A small image classifier, trained from scratch.
Model: 5.62M parameters, 24-pixel images, norm layernorm, activation gelu, patch size [4, 4].
Training: soap at rate 0.0014, 11100 steps, batches of 384, held-out accuracy 83%.
Data: trained on histories of elementary cellular automata, time running down, 295000 training examples, 14.4 epochs.
Rows from block 9 of a small image classifier, named by matrix and row number. Rows with one number within an expert belong to one neuron, the router's apart. Each number is 128 + 24 x the weight over its row's rms, rounded and kept within 0 to 255. All counts start at 0. After the name is the row's rms in percent of the matrix's.
Before each expert's rows are labels from the 100 images, of 14848, where the router gives the expert most weight on average: "top examples" is what is common among them; "place" is the part of the image that holds the peak. Only what is clearly more common there than usual is listed. The data: histories of elementary cellular automata, time running down. In brackets: how many of the 100.
# router: router (model.blocks.9.mlp.router.weight, 16x192, trained with AdamW), inputs 0-191
# up: expert up (model.blocks.9.mlp.up, 16x48x192), inputs 0-191
# down: expert down (model.blocks.9.mlp.down, 16x192x48, transposed), outputs 0-191

# expert 0
top examples: sparse start (67)
place: bottom left (33)
router.0 085 [148  88 152 124 149  99 158 143 131 132 141 122 135 110 143 177 132 129  84 104 176  92 115 122 102 136 100 136 128 146 114  74 110  96 128 155 140 132 124 104 124 102 124 103 141 102  99 120 148 151 106 182 142 114 117  80 129 160 145 108 135 123 105 147 137 140  93 120  92 126 101 111  84  87 154 135 124 120 132 109 120 163  97 128 118 103 147 140 151 142 168 136 133 109 128 124  90 127 109 101 137 124 123 136 104 129 115 131 127 124 104 155 149 150 109 140 141  95 114 103 138 135 173 140 139 105 144 124 129 149 102  94  89  61 145 106 162 130 118 151 159  90 110 133 106 184 149 150  86 180 151 126 139 138 139 131 141 116 152 158 181 103 124 140 103 130 129  72 138 139 135 156 152 173 165 149 161 140  97 135 107 136 153 130 128  99  77 134 121 117  69 143]
up.0 101 [140  83 119 140 153 113 130 123  85 146 161 158 130 152 140 114  84 113 113 133 101 159 152 112 112 126 117 177 157 108 132 138 127 127 140 190 132  95 121  87  88 120 105 147 171 120 134 148 130 121 146 120 142 154 135 171 150 116 113 169 111 120  94 132 108 125  98 158  86 139 114  73 147 149 103 118  93 112  85 133  91  80 137 135 175 102  97 128 170 119  82 112 138 131 135 132 117 157 139 176 101 124 158 146  96  98 128 122 143 128 100 164 112 103 108 157 142 113 166 155 105  75 121 101 145 119 109 129 167 137 104  78 113 117 136 139 135 157 106 118 109 116 120 104 152 102  99  96 105 114 133 135 132 146 108 126 136 113 164  96 170 151 105 128 132 120 117  93 140 128 172 146 147 124 118 162 151 143 110  99 126 148 133 176 152 152  97 138 126 133 155 132]
down.0 084 [117 137 145 142 170 128 146  83 151 108 109 110  98 102 143 172 175 100 158  95 124 118 137 141 118 138 133 156 154 140 136 128 168 154 116 129 141 142 126 136 104 116 125 120  73 127 140 165  93 126 104 139 109 121 125 130 129  77 136 134 140 148 162 107 106 119  79 100 160 145 133 101  84 106 119 107 173 147 115 105 149 147 118 147 147 147 154 162 148 143 106 125 146 158 121 148 141 117 125 112 157 121 177 162 136 160 149 115  99 124 131 143 122 133 130 127 128 117 104 190  83 127  76 121 106 124 181 129 116  79 137 157 140 145 110 109  97 143 136 150 107 129 152  99 152 154 128 162 158 142 140 122 104  65 106 176 151 153 134 189 113 129 147  84 106 175 127 149 126 120 113 139 127 140 112  97 137 102 127 156 163 119 113  99 110 142 139  85 124  96 124 140]
up.1 096 [119 118 146 128 117 106 100 127 135 148 111 103 115 127 144 133 109 112 136 123 132 138 130 142 136 124 104 150 123 162 182  82 138 136 100  78  93  75 177 117 115 122 103 120 154 123 155 140 143 119 168 138 185 145 134 136 120 107 100 112 137 171 137 134 184 119 151 151  96  90 143  66 151 128 103 145 147 137 168 149 125 128 117 111 140 181 159 117  77 130  93 126 130 132 122 121 138 131  97 103 115 121 120 133 138 131 116 116 108 117 136 157 131 106 125 150 126 127 115 114 100  92 131 136 125 152 167 114 135 113 165 120  99 117 190 171 132 129 151 134 184 169 101 122 128 121 154 231  91 139 157 166 111  94 129 137  97 146 145 112 130 121 171 137 118 112 105 136 112 123 133  96 105 165 104 142 109 115 111 135 143 148 118 135 151 117 123 149 110 100 113 136]
down.1 103 [153 159 156  94 110 146 180 129 113 146 136 119 108 135 145 117 125 124 100 123 137 148 106 124 124 120 106 112  95 138 184  96 160 153 174 150 154  79 147  97 122 162 130 134 176  95 150 141 120 130 122 112  73 129 116  88  88  80 152 159 102 134 102 127 167 141 156 141 107 160 123  96 100 146 159 129 130 102 153 163 138 158 118 117 150  77 143  80 128 140 130 142 116 128 109 130 129 112 100 151 153 100 130 161 139 112 156 135 127  97 138 134 143 160 146 148 112 113 120 107 132  86 126 106 162 129 180 140 107 128  87 113 141 171 136  94  87 149 144 127 124 126 117 139 127  76 153 141 132 118 140 164 139 137 119 151 146 130 166 103 167 147 110 102  98 147 104 136 126 113 106  90 135 136  98 104 126 171 178 175 129  99 145 116 129 124 148 129 168 144 119 150]
up.2 079 [101 193 123 124 134 113 133 178 107 114 131 132 165 122 110 122 186 119 117  53 123  91 137 115 134 139 120 142 165 127 129 155 124 139 119 126 105 111 154  54 122 155 161 143 105 146 128 133 116 121  98 108 120 148 171 136 100 143 119 182 154 102 145  81  95 157 141  97 149  98 164 131 138 132 130 123 123 137 102 122 123 146 126 122 118 130 160 131  87 126 185 115 144  99  92 129 160 140  82 167 122 141 106 144 147 133 102 127  86 138 109 151 149 122 118 120  87 140 149 141 162 112 102  91 109 134 121 162 110 138 187 103 126 115 128 153 131 147 167 130  99 130 121 146 150 110 150 117 170 111  82 148 145 168 138 113 147  75 130 149 132 143 133 118 138 115 110 144  91 158  95 122 128  90 142 137 132 102 105 139 150 129 124 109  86 140 129 118 114 121 101 123]
down.2 098 [149 100 132 131 100 152 133 149 103 131 188 136 122 125 143 101 130 153  93 178 139 120 131 161 107 133 112 111 123 111 106 151 156 147  87 110  82 137  91 126 118 102 119 166 110 126  81 136 113 140 138 107 149  62 111 122 196 110 105 135  98 143 154 101 152 109 106 140 134 136 126 103  95 131 147 156 163 124 122 122 129 121  71 160  97 106 133 182 142 107  93 138  95  88 133 112 126 167 159 110 116 117 111 130  86 131 127 107 147 121 137 143 121 139  95 106 155  95 131 106 147 140 107 123 141 135 146 109 147 128 117 178 126 135 147 142 151 100  99 149 135  94 122 123  87 133  93 141 182 109  85 104 109 121 108 139  95 179 114 138  98 139 111 147  61 119 161 150 154  97 137 125 117 143 136 140 137 107 144 153 145 125 136 157 137 103 142 140 167 144 115 119]
up.3 077 [ 86 148 126 144 139 150 116 108 132 119  85 133 139 109 124 141 144 115 151 137 151  74 135 119 135 137 130 109 108 125 150 132 145 129 145 119  92 170 120 145 101 128 156 132 142 168  96 112 119 121 101 126 134 101 117  87  61 137 146 177 107 112 159 155 153 133 128 106 145 120 125 122 100 149 110 138 150  97 152 147 105  93 140 161 157 142 102  87 143 176 140 137 174 146 123 114 142 145 100  98 139 123 123 139 152 131 109 121 171 136 123 122 153 108  89 127 117  64 114 164 179 146 161 167 110  96 117 135 122 112 137 121  95 101 124 121 115  88 119 135 119 169 140 158 113 130 104 143 152 102 105 146 110 156  95 156 109 158 110 101 108 156 140 172 111 138  86 157 132 168 184 103 153 121 129 105  93 120  96 117 134 129 111 164 161  82 126 117 163  94 117 113]
down.3 086 [136 128 101  92 165  74 158 112 122 138 149 161 150 164 129 122 126 122 110 174 110 117 120 174 112 125 174 143 113  97 136 113 107 119 129 102 146 137 144 112  85 143  77 124 151 133  89  79 136 140 132 140 115 173 112 102 155 139  89 165 135 150 137 132 141 105  78 119 140 142 126 134 173 113 153 136  87 124 145 125 140 144 128  83 106 129 138 139  93 108 159 118 144 127 133 149 120 139 128 123 118 148 111 134  74 104 128 102 100 154 128 112  97 136 161 141 112 168 119 135 104 141 120 141 160 128 130 125 180  99 151 158 122 131 189 129 138 104 122 119 126  93 126 107 157 150  89 128  91 127 124 130 137 119 126 132 156 104 151 156 121 119 125  57 104 133 108 114 158 139 119 125 126 155  89 108 140 130 135 153 131 185  58 145 160 104 139 139 142 101  98 168]

# expert 14
top examples: 111 turns on (100); 110 turns on (100); 011 turns on (100); dense start (68)
place: top centre (30)
router.14 091 [115  72  91 138  95 134 101  52 126 146 119  79 118 107 168  91 155 126 115 100 125 131 153 133 103 154 172 169 152 113 119 133 143 146  90 160 124 150 179 134 114 131 165  75 126 125 161 134 107 162 153 125 123 127 125 126 132 135  89  77 107 135 148 126 155  90 138 129 133 124 121  98 138 130 115 128 114 113 116 127 168 129 103 124 106 165 131 148 126 142 134  63 130 101 102 110  99 156 112 125 138 125 143 162 140 110 120 106 136 152 145 108 172  90  90 134 133 123 136 155 144 134 123 135 101  80 101 150 118 130 134 144 166 153 137 118 134 133 132 138 105 131 145 134 146 145 149 129 145 139 132 126 123 111 131 145 161 168 131 167 102 146 152 145 165 131 134 141 111 100 133  79 102 101 120 131 162 132 121  87 144  54  85 110 163 146 151 121 157  94 142 126]
up.0 095 [ 92 111 126 143 123 175 142 190 110 140  68 132  60 162 116 104 109 166 152 149  80 140 136 109 128 160 107 112 134 131 142 166 131 132 121 131 150  64 102 149 142 171 144  84  92 116  99 139 134  86 122 136 126 162 115  73 124 156 165 151  92 107 107 106 164  83 141  75  93 148 102 162 140 162 142  94 125  99 144 124 143  95 113 121 110 110 130 103 168 145 120 118 136 127 135 132 101 134 103 104 142  83 117 129 128 122 129  97 116 180  85 139 159 120 143 152 137 117 133 116 109 148 125 143  93 134 146 147 119 145 107 102 105 131 130 140 110 140 158 113 118 154 130 148 158 143 111 121 114 117 135 126 141 181 106 146 118 148 108 136 142 105 101 162 125 114 150 120 120 136 104 107 112 139 159 119 125 146 123 101 157 161 141 136 120 107  76 138 125 139 110 131]
down.0 096 [ 74 124 146 145 129 126 127 185 138  91 102  95 103 114 121 138 103 110 140 118 105 164 124 152  82  91 136 142 112 161 174 119 117 156 137 156 105 139 127 134 146  87 100 117  90 151 106 146 123 108 108 154 170 138 168 163 198 106  79  96 153 115 122 156  98 160 102 144 146 108 145 116 123 115 149 146 132 120 114  85  87 122  87 112 121 149 117 110 167 127 125 108 147 124 117 147 134  93 131 142 110 109 132  97 138 137  95 100 107 103 120 119 118 137 144  99 127 154 112 109 113 106 145 129 116 102 163 135 155 110 129 127  80 125 107 114 125  80 104 136 120 101 135 112 105 137 100 176 116 113 118 121  91 144 141 139 112 158 110 159  80 139 174 154 153 128 143 133 108 118 101 134  91 178 125 143 115 103 113 171 143  95 167 104 136 109 128 102 144 147 135  90]
up.1 089 [107 107 103  92 137 114 104 123 148 122  98 173 147 142 142 135  94 122 106 101 140  98 115 111 140 115 147 113  76 129 143 144 108  98 129 134 140 179 111  66 148 153 134  88 143 103 135 140  81 122 116 111 117 117 105 172 132  93 111 125 147 104 171 113  96 101  90 114  91  87 135 146 144 113 155 107 165 147 135 148 122 111 103 127  87 134 112 157 128 160 107 151 146 110 154  80 135 128 144 148 127 112 142 120 131 143 104 120 126  81 142 124 105 133 146  82 162  94  93 130 105 113  88 116  96 113  97 147 129 138 118 149 164 149 123 115 106  91 155 142 122 108  96 140 108 184 141 151 116 145 173 144 149 155 103 170 168 124 142 100 177 114 127 123 155 117 151 136  99 103  75 156 122 115 119 132 114 147 127 183 146 122 159 149 139 109 146 102 139 146 138 148]
down.1 089 [160 112 160 148 115 157 141 122 138 129 150 111 111 116 138 115 150 132 149 149 101 154 166 105 137  67 130 183 118 153 115 104 141 141  91 111 121 118 171  75  86 131 178 138 102 160 130 123 144 133  96 106 121 140 102 181  93 154 126 165  87 137  91  87 147 139 137 125 121 154 148 133 106 144 152 108 105 138 131 125 150 152 133 130 136 137 103  81 109 180 159 117 115 166  95 130 134 143 114 134 108 124 157 143  71 151 140 112 171 137 137 109 111 101 156 131 132 166 119 111 171 129 104 115 198 119 158 127 161 132 143 117 117 139 135 102 124 131 113 140 124 121 154 163 150 120 142 149 136 119  86 144 134 120 131 118 121 146 121 128 102  95 124 157 127 136 136 112 135 108 151 133 120 118 172 180 152 170 112 130  81 103  96 124 127 162 123 175  98 102  96 132]
up.2 102 [150 196 112 157 143 128 163 137  90 154 168 127 171 130 136 148 139 196  97 125 146 120 104  92 100 158 105 139 105 166 120 146 127 146 128 161  95 115 113 150 139  75 128 161 125 129 159  69 109 154  91 119 142 147 157 131 149 129 125 130 134  90 141 143 119 149 155 143 157 125 127 129 157 121 142 106 120 109 135 106 149 109 137 125  87  81 131 107 110 153 146 121  88 155  87 135  91 120 129 159 170 149 117 141  88 119 125 149 108 168 159 118 148 151  87 102 125 136 134 156  85 153  78 137 136 122 133 105 149 106 140 113 126 103 154 109 105 103 152 128 159  81 159 104 140 153 127 130 152 138 114 113 125 108 111 167 140 112  91 132 140 100 125 141 141 183 121  87 124 117 126 112 125 118  98 163 113 137 150  97 104 105  98  99 119 125 109 146 107  99 125 112]
down.2 106 [101 131 155 114 139 111  91 118 117  92 140 138 122 104  90 150 152 155 127 144 125 134 153 122 114 120 140 114 128 149 133 111  62  68 123  95 122 122 157 108  82  77 122 135 139 157 164 121  89 130  91 128 136 136  74  91 116 145 136 142  91 137  93 132  97 142 122  83 134 102 159 117 171  79 150 124 136  92 131 100 133 170 149 134 121 130 148 142 110 100 149 140 146 141 161 115 137 114 126 126 145 132 126 128 155 121 134 133 117  69 116 135  87 133 136 133 111 136 174 126  90 129 158 141 150 123 131 167 119 112 167 160 125 109 123 132 172 139 138 169 126  90 158 154 126 118 156 147 144 153 176 147 128 110 127 111 143 140 123 160 131 133 151  98 111  98 143 117 129 176 124  93 121 184 114 105 103  84 179 137 146 119 142 152 133 171 157 107 130 156 146 104]
up.3 106 [111 143  96  86 112 168 126 138 116 116  85 108 137 139 116 126 156 133 177 107  86 169 102 104 103 130 156 118 133 148 132 172 140 143 118  92 160  99 149 128 138 101 107 143 102 133 119 144 151  77 106 134 128 142 143 108 125 118 132 149 171 134 145 138 111 108 119 184 137 124 149  98 181 131 121 101 131 129 170  95 114 113 110 150 162 119 137 112 136 101 123 125 141 119 108 109 130 132 137 148 119 166 102 156 164  73 125 122  90 127 152 163 144 140  60 122 156 119  68 111 124 150 113 141 111 143 106 138 154 135 142 119 155 147 104 130 158 134 135 107 132 111 122 124 166  82 168 119 131 120 170 131 114 107 126 113 106 125 115  84 113  85 117 143 130 166 109 132 101 113 105 158  94 153 186  74 134 162 130 116 121 136  82 121 106 148 138 125 104 136 166 148]
down.3 104 [119 144 101 126 110 115 130 150 144 101 126  91 100 135 104 105 136 158 101 103 132 125  64 136 153 126 133 147 135 138 138 157  94 107 137 124 125 138 176 127 136 126 135 168 130 109 168  99 112 100  76 125 125 105 103 137 149 104 123 164 171 179 146 132 122 151  92 116 128 121 144  88 119 135 150 110 126 128 116  90 148 111 136 169  99 156 137 133  92 113 117 112 110 140 122 129 135 109 139 112 141 130 134 154 121 170 128 127 122 105 177 109  86 114 170  97 144 113 151 147 124 118 101  93 117 106 176 105 121 102 180 120 120 163 113 122  58 142 154 132  95 157 138 148 129 146 127 150 119 149 104 188 106 129 133 101 113 106 152 149 136 135 150  99 174  93 105 149 109 111 146 171 131 107 143 162 141 115  78 123 160 162 164  93  90 120 154 130 111 127 166 127]

# expert 5
top examples: 000 turns on (100); 001 turns on (97); 100 turns on (92); rule: rule 51 (32)
place: top right (29)
router.5 100 [121 139  99 172 107 141 146 120 151 153  76 108 150 145 104 135 118 136 112 111 112 101 104 100 104 135  91  90  99 120 152 134 137 169 136 113 138 156 135 157 146 112 137 134 136 105 156 113 125 130 149 131 120 129 130 139 102 133 151 133 135 110 176 173 115 133 167  96 104 119 134 127  75 104 120 176 130 120 159 125 173  77  93 133 119 108 145 121 103 130 126 122  96  77 118 152 128 153 163 149 160 139 140 116 136 120  92 122 111 111 134 110 169 144 110 141 149 104 150  83 111 128 138  98 140 143 157 104 123 109 118  84 120 122 117 187 146 138 104 107 138 158 118 144 132 114 127 150 137 155 172 130 145 128 175 137 146 104 135 124 157 149 135 121  83 120 130  79 190 150 122 136 126  89  94 147  83  84 153 157 163 147 105 133  70 131  94 152 106 123 123 158]
up.0 101 [131  99 137 141  73 147 108 147 111 146  72 157 143 156 143 103 110  82  98 132  63 160 125 111 119  93 124  83  71 110 157 136 153  79 110 101 107 141 153 118 139 138  88 162 106 101  92 143 119 101 114 120 117 132 147 135 116  95 119 128 121  98  96  96 128 137 143 186 103 119 111 117 115 126 147 113 148 133 178 107 188 162 108 116 152 129 118 106 148 102 133 116 139 131 156 145 120 143 105 179 130  87 121 154 122 161 144 157 104 135 107 154 130 122 140 127 138 100 122 158  80 152  95 144 164 174 147 115 143 135 130 143 144 136 170 131 139 111 119 149 130 124 112 138 127  91 117 136 166 132 108 125 164  76 122 112 105 111 136 102 151 148 125 140 106  86 142 152 150 136 154 139 157 126 141 111 149 155 127 140 169 136 148  95 116 163 143 133 140 120 124  98]
down.0 099 [ 96 100 128 150 103 153 102 135  86  95 112 131 115  97 118 134 102 135 112 136 162 138 151 147 101 162 129 135 142 137 117 172 132 125 163 151 128 177 117 105 128 108 169 129 154  88 154 119 134 127 121  95 132  92 130 209 139 122 121 120 142 126 151 116 120 135 134  81 116 140 107  86 158 120 127 182 149 116 133 122  88 155 129 130 157 136 119 132 110 155 164 135 132 117 104 131 142 113 134 110 175 164  97 142 106 121 138  80 127 144 103 117 153 127 121 106 129 162 127 123  87 129 160 104 119 112 156  97 118 154 156 174 135 121 109 147 107  88  71 146 106 127 136 109 176 110 103 133  75 118 146 136 137 168 180 121 105 129 137 124  99 130 142 165 151 180 161  99 146 144  99 109 118 125 125 155 137 112 100 113 146 152  77 134 141 134 154  92 152 109 135 101]
up.1 099 [115  92 110  99 126 175 156 140 102 170 104 108 151 109 155 146 143 236 126 135 109  86 160 135  84 180 127 159 139 150 104 116 115 157 106  97 162 161 121 143 122 191 109  88 112 149 142 178 121 138  96 131 122 128 113 118 176 135 125 116 123 129 111 117 124 105 118 125 159 126 138 119 125  82  97 157 139 138 110 125 109 131 101 150 142  95 138 120 152 144 103 143 149 107 119 156 162 145 119 142 136 136 130 129 139 148  98  85 129 146 116 108 138 109 137 110 123 184  98 143 131 124 144 131 134 100 144 131 124 146 133  83 115 111 116 111  93 117 159 155 129 119 123 122 142 169 120 154 137 103  94 156 117 118 106 134  86  97 143 166 118 122 186 114 115 157 142 135 111 156 142 114 143 132 156 109 151 123 118 110  91  79 120 123 144 134 156 162 121 134  95 112]
down.1 085 [115 109 120 115 145 100 127 102 155  93 110 156  50 100 115 129  90 117 137 123 102 112  90 149 181  92 124 109 191 103 142 115 130 124  83 120 120 122  98 116 136 151 131 107  99  71 148  96 145 132 147 141  95 110 110 106 151 149 112 138 142 128 168 135 129 117 119 137  56  83 127 119 123 140 132  72 106 152 136 179 101 104 119 102 143 148 154 117 142 107 140 130 131 108 117 131 122 146 124 154  52 111 124 146 118 131 154 126 174 115 108 139 147 136 126 108 132 118 118 132 127 110 139 123  75 140 153 111 145 156 124 136 145 140 137 115 108 108  70  99  76 126  97 122 103 134 151 152  92 186 106 113 132 114 116 159 148 172 154 135 106 118 115 159  92 122 146 146 126  97 120 131 114 148 121 125 127 121 119 144 104 130 125  99 119 118 143 103 113  97 136 149]
up.2 088 [138  98  97 123 165 118 149 107 137 109 140  90 118  94 134 113 166  99 126  89 133 134 110 139 144 132 107  86 129 120  99  98 119 142 103  86  81 137 139 120 150  92 141 123 130  70 116 121 134 144 146 125 131 151 137 107 102 143  98 144 165 105 109 132 189 154 121 145 146 107 114 109  98 101 142 154 106 150  97 158 131 143 165  93 134 116 142 114 113 111 144 205 172 136 142 110 124 126  82  94  90 156 162 140 146 151 112 156 119 114 116 117 143 115 190 158 119 171 102  98 119 160 139 136  93 104 139 139 140 130 134 122 137 136 145 138  95 135 133 118 138 131 129 120 154 117  80 127  80 110 133 123 139 154 106 103 139 130 134 144 157 120 176  99 150 125 139  97 128 109 121  86 114  66 145 117 133 107 186 120 158 109 133 158 122 105 125 134 156 125  87 149]
down.2 103 [101 112  61 114 116 131 104 158 123 164 142 143  85 164  65 152 169 136 144 129 163  99 179 165 143 100 115 127 116 147 122 155 121  88 139 127 128 116 144 149 134 108 133 175 100 124 151 120 105 128 142 159 165 134 108 124 128  90 111 157 133 142 117 124 129 164 165 157 179 147 197 126 110  95 140 103 131 150 134  95 104 101 119 140 128 139 117 152 139 116 148 143  78 147 138 140 131 129 166 145 124 129  99 144 127 160  91 148 105 106 124 135 115  84 111  92 124 140 111 148 119 127 153 145 112 134 139 139 144 108 132 149 150 105 155  95 154  97 129 139 145 122 107 117 126 132 118 108 181 134 154 147 144 125 135 144 149 142 134 140 154 138 149 112 106 139 168 145 106 157 124 110 116 166 129 141 174 133 131 130 171 170 133  66  77  94  82 127 138 101 130 133]
up.3 096 [ 97 132 121 142 136 105 129 136 123 106 165 168  81  93 125 120 172 102  90 121 102 134 129 156 128 109  86 162 164 170 128 139 114 131 105 172 112 135 126 128 126 126 160 147 118 131 123 148 132 117  94 103  99  96 104 114 180 137 146 150 156 141  96  82 112 129 121 143 163 151 158 185 157 133 164  82 140 131 133 101 165  87 107 127 132 104 148  87 107 148 120 144 150 106 148  86 107  93 151  92 154 162 122 104 140 100  88 112  88 103 117 100 162  88 139 123 115 136 128 106 135 126 105 128 107 106 127 119 110 186 185 147 154 137 136 136 159 157 168 143 111 122 110 136 105 121 117 127 114 138 153 123 106 135 100  97  67 142 151 144 110 152 124 112 131 141 171 141 133 147 150 101 165 109 109 138 116 122 161 124 101 137 114 119 108 147 144 104 115 141 112  96]
down.3 096 [ 92 114 163 172 158 132 150 171 145 151  90 119 122 110 100 121 111 117 160 142 143 145 116  82 118 116  90 113  91 137 118 126 153 108 175 122 121 110 141  95  75 137 124 110 162 134 149 191 162 156 111 128 108 121  96  85 102 136 131 109 148 121 124 119 118 146 120 168 147 166  80 135 143  85 116 122 118 112 119  84 131 140 107 115 153  97  97 134 124 129 109 110 155 116  62 165 186 141 123 118 105 109 108 118 155 123 115 102 144 127 143 139 123 148 125 158 119 139 132 113 122 188 104 105 124 146 134 139 124 120  83 132  79 115 126 133 128 149 136 121 143 107 114  88 142  83 152 156 132 112 111 169 127  79 118 127 103 103 132 107 101 111 140 147 160 112 121 101 123 106  67 148 127  83  84 132  97 123  95 148 125 133 122 136 130 115 112 117 136 143 148 158]

# expert 1
top examples: 101 turns on (87); 010 turns on (86); 111 turns on (85); rule: rule 180 (32)
place: top centre (32)
router.1 098 [122  84 166 105  92 104 115 178 125 115 162  84 131 138  87  92 122 130 127 148 137 105  95 139 136 126 151 119 126 125 191 107 112 136 125 126  93 130 122 122 124 147 131  93 137 110 146 106 142 131 121 174 121 144 144 108 157 134 141 182 127 128  99 159 137 161 114 126 122  98 100 148 144 135 141  78 126 128 137 113 122 108 136  99 126 115 110 142 156  62  90 153 154 130 103 142 146 118 180 160  83 105 138 135 151 142 144 191 128  90 125 167 121 107 129 123 126 128 139 169 159 155  76 103  89 100  92 120 148 149 144 135 111  87 143 121 154 130 120 119 108 122  87 136 122 167 180 134 100 118 112 139 135 144 100 173 118  93 134 113 158 111  95 140 154 136 117 123 148 115 135 120 102 146 169  84 115 142 131 104 118 160 157 143 129 105 124 123 155 134 160 146]
up.0 096 [134 150 126 122 155 125 132 113 145 111 123 163 109 136 112 166 112 123 106  85 116 152 109 101 120 133 100 105 143 144 104 125  85 147 131 121 124 140 139 124 103 132 122  87  93 139 139 120 181 181 138 155 144 133 135 168  93  85 119 125 124 101 140 156 124 125 158 126 173 126 160  64 173 140 125 122 112 123 157 153 130 123 140 116 140 152 151 111 130 157 151 109 120 129 157  89 137 138 159 124 104  83 153 129 135 140 118 123  82 192 154 138 125 133 134 103 149 111  97 100 121 160 115 110 105 114 143  72 147 171 177 184 149 166 154 133 133 120 155 107 125 137 126 132 134 146 119 138 205 114 112 123 112 163 123  94 153 137 133 127 134 153 124 161 166 125 139 140 102 112 132 145 174 133 106 128 178 152 129 114 112 158 104 144 149  84 149 112 114 152 135  97]
down.0 104 [121 154 120 158  91 111 145 138 100 161 156 116 120 127 132 115 144 168 118 140 110 139 138 119 127 123 142 117 117 121 116 139 141 113 128 141 178  90 116 129 163  99 138 167 147  94 118 117 106  95  98 163  98 120 135 122 129 150 126 119 112 181 102 160  99 122 146 136 112  94 133 181 148 123 190 145 138 140 114 138 159  93 127 146 148  80 137 107 136 104  68 104  86 133 164 142 127  98 153 159 132 112 129 133  89 149 124 158 176 114 120 114 105 123 129 132 130 132 154 166 120 129 148  93  98 123  98 118 109  79 113 119 102 115 121 159 101  85 142 136 132 162 132 165 146  93 149 109 101 138  79 120 138 112 156 103 177  99 132 102 127 124 142 158 112 119 141 138  87 176 135 125 127 152 174 163 153  82 125 150  86 120 131 165 128 145 128  91 161 132 138 145]
up.1 112 [140 151 104 134 145 141 128 133 108 135 150 100 108 171 146 172 137 100 119 108 108 154  74 135 181 118 123 149 110  73  79 113 137 120 114 138 133 114 118 129 147 147 108 120 107 106 140 106 138 174 104 109 117 139 122 150 178 109 124 112 109 118 118  97 153 122 169 156 106 130 144 160 132 162 175 100 135 123 100 162 104 114 162 129 127 110 132 146  93 111  97 132 115 119 142 133  96 113 151 101 128 140 142 138 129 156 130 132 113 152 117  98 142  67 122 143 109 170 123 125 135 140 159 121 103 105 101 134 113 135 113 149 119 146  96  84 140 167 116 154 124 150 124 113  97 151 161  98 177 125  75 135  97 100  90 103 138 142 123 107 167 139 127 117  60 102 143 171 168 128 129 108 114 146 113  75 131 109 160 164 137 110 175 166 123 120 105 148 138 129 130 101]
down.1 099 [139  88 127 137 130 143 165  93 151  82 127 104 112 191 131 124 103 119 126 187 112 141 132 127 144 139  86 102 140 169 120 150  96 141 149 114 131 105 113 156 119 111 143 153 127 121 137  85 122 115 128 116 116 115 149 104 144 122 130 124  82 156 168 129  92 119 128 111 164 145 113 102 125 137 192 139 214 132  83  96 119 104 114 137 141 106 111 100 107 166 110 121 138 139 141 143  91 153 141 120 135 136 157 134 122 130 155 151 122  60 142 106 125 102 114 148 116  89 123 117 105 126 123 124 143 132 164  97 146 142 106 115 127 150  97 156 101 126 124 126 110 160 130 112 194 113  96 146 126 137  91 135 113 112 122 104 143 141 139 100 112 162 130 147 153 131 102  92  96 134 111 123 128 141 105 138 152  79 142  85 156 167 171 123 137 153 163 141 101 123 121 161]
up.2 096 [153 147 100 148  98 140 143 126 149 177 132 151 125 124 124 164 108 165 161  98 129 170 172 176 108 152 121 100 119 112 117  94 118 112  99 113 113 129 100 171 134  99 138 119 138 100 163 156 128 148 104 113 109 130 111  73 103 128  93 144 154 129 114 141  98 165  78 112 141  97 126 119 110 136  88 126 125 111  96 114 135 138 155 118  93 121 133 108 102 117  73 111  92 110 103 131 121 149 125 103  94 111 111 158 145 102 145 146 109 158 132 115 157 155 141 128 151 138 106 113  98 104 129 127 141 135  84 130  97 123  92 114 163  90 155 127 129 149 122 156  89 158 119 133 118 100 134 110 141 137 114 110 180 134 111  78 167 140 126 136 138 102 100 127  68 146 129  92 101 167 105 156 141 110 124 125 126 119 140 146 166 148 182 115  85 148 116 110 172 117 135 108]
down.2 098 [114 137 127 168 143  97 132 107  96 123 139  83 156 122 153 133 111 128 129 146 150 102  71 153 128 128 104 119 138 143 136 107  84 115 154 123 156  96 111  88  95 142 119 103 117 102  87 115 128 120 172 156 115 110 113 158 158 150  94 118 162 131 159  94 119 111 109 152 120 143  94 118 126 130 168 144 110 140 131 120  83 132 145 122 165 137 109  97 121 139 168 110 147 118 132  90 103 144 126 129 110 167 191 111 115 160 129 123 147  95 129 129 101 138 162 129 115 133 102 148 127 138 120 107 127 107 125 142 145  90 129 136 111 101  87 118 116 134 146 141 140 119 136 175 144 128 122 114 133 131 113  74  65 112 146 193 106 123  81 132 109 153 191 151 138 128 134 134 126 107 165 170 144 155 158 127 106 119 160 137 157 129 120 112 153  91 136  95  82 132 159  82]
up.3 103 [181 154 146 120 164 128 107 125 144 102 140 112 167 116 155 171 133 139  89 138  80 102 136  97 103 149 138 150 119 124 144 123 112 146 136 141 118  98 128  82  97 131 105 114 148 108 111 151 118 106  94 113 113 126 175 124 117 135 124 116 131 176 131 105 141 142 113 132 137 172 157 153 141 144 107 117 138  73 128 148 168 122 162 124 115 138  93 133  78 125 108 135 134 120 134 168 106 146 100 158 125 110 158 147 129 118 118 137 118 166  86 129  77 104 111 117  98 124 197 138  85 154 128 130 160  95 150 159  89 126 131 143 118 106 159 127 128 137 122  65 143 134 143 151 134 126 132 144 132 110 142 125 115 163  55 144 157 132 130 159 100 100 121 117 125  78 178 120 154 132 114 108 118 149 149 104 126  87 138 124 153 107 147 124 121 137 105  96 151 125  79 103]
down.3 097 [117  85 132 153 109 129 143 120 138 144 113 148  83 132 102 128 157 133 138  76 138  92 180  82 126  94 124 112 136 116 124 122  99 173 119 129 119  96 139 154 142 167 110 132  86 152 118  55 126 122 131  99  93 105 144 154 134 104 134  99 118 144  92 130 132 127 156 154 172 100 112  80 126 125 148 123 128 112 126  98 128  75 110 137 170 129  84 169 125 157 144 129 167 101 121  95 114 160 122 133 131 148  87 118 120 134 155 149 100 107 119  91 125 125 117  82 140 122 113 122 159 113 160 168 131 110 109 188 153 143 116 149 130 149 109 142 156 100 145 168 132 112  96 133  99 121  63 135  98 170 135 105 125 114 123 167 126 108 114 112 136 129 154 143 164 121 135 129 118  87 131 108  84 103 113 113 142 127 125 137 131 131 147  91 114 126 131 105 130  95 156 134]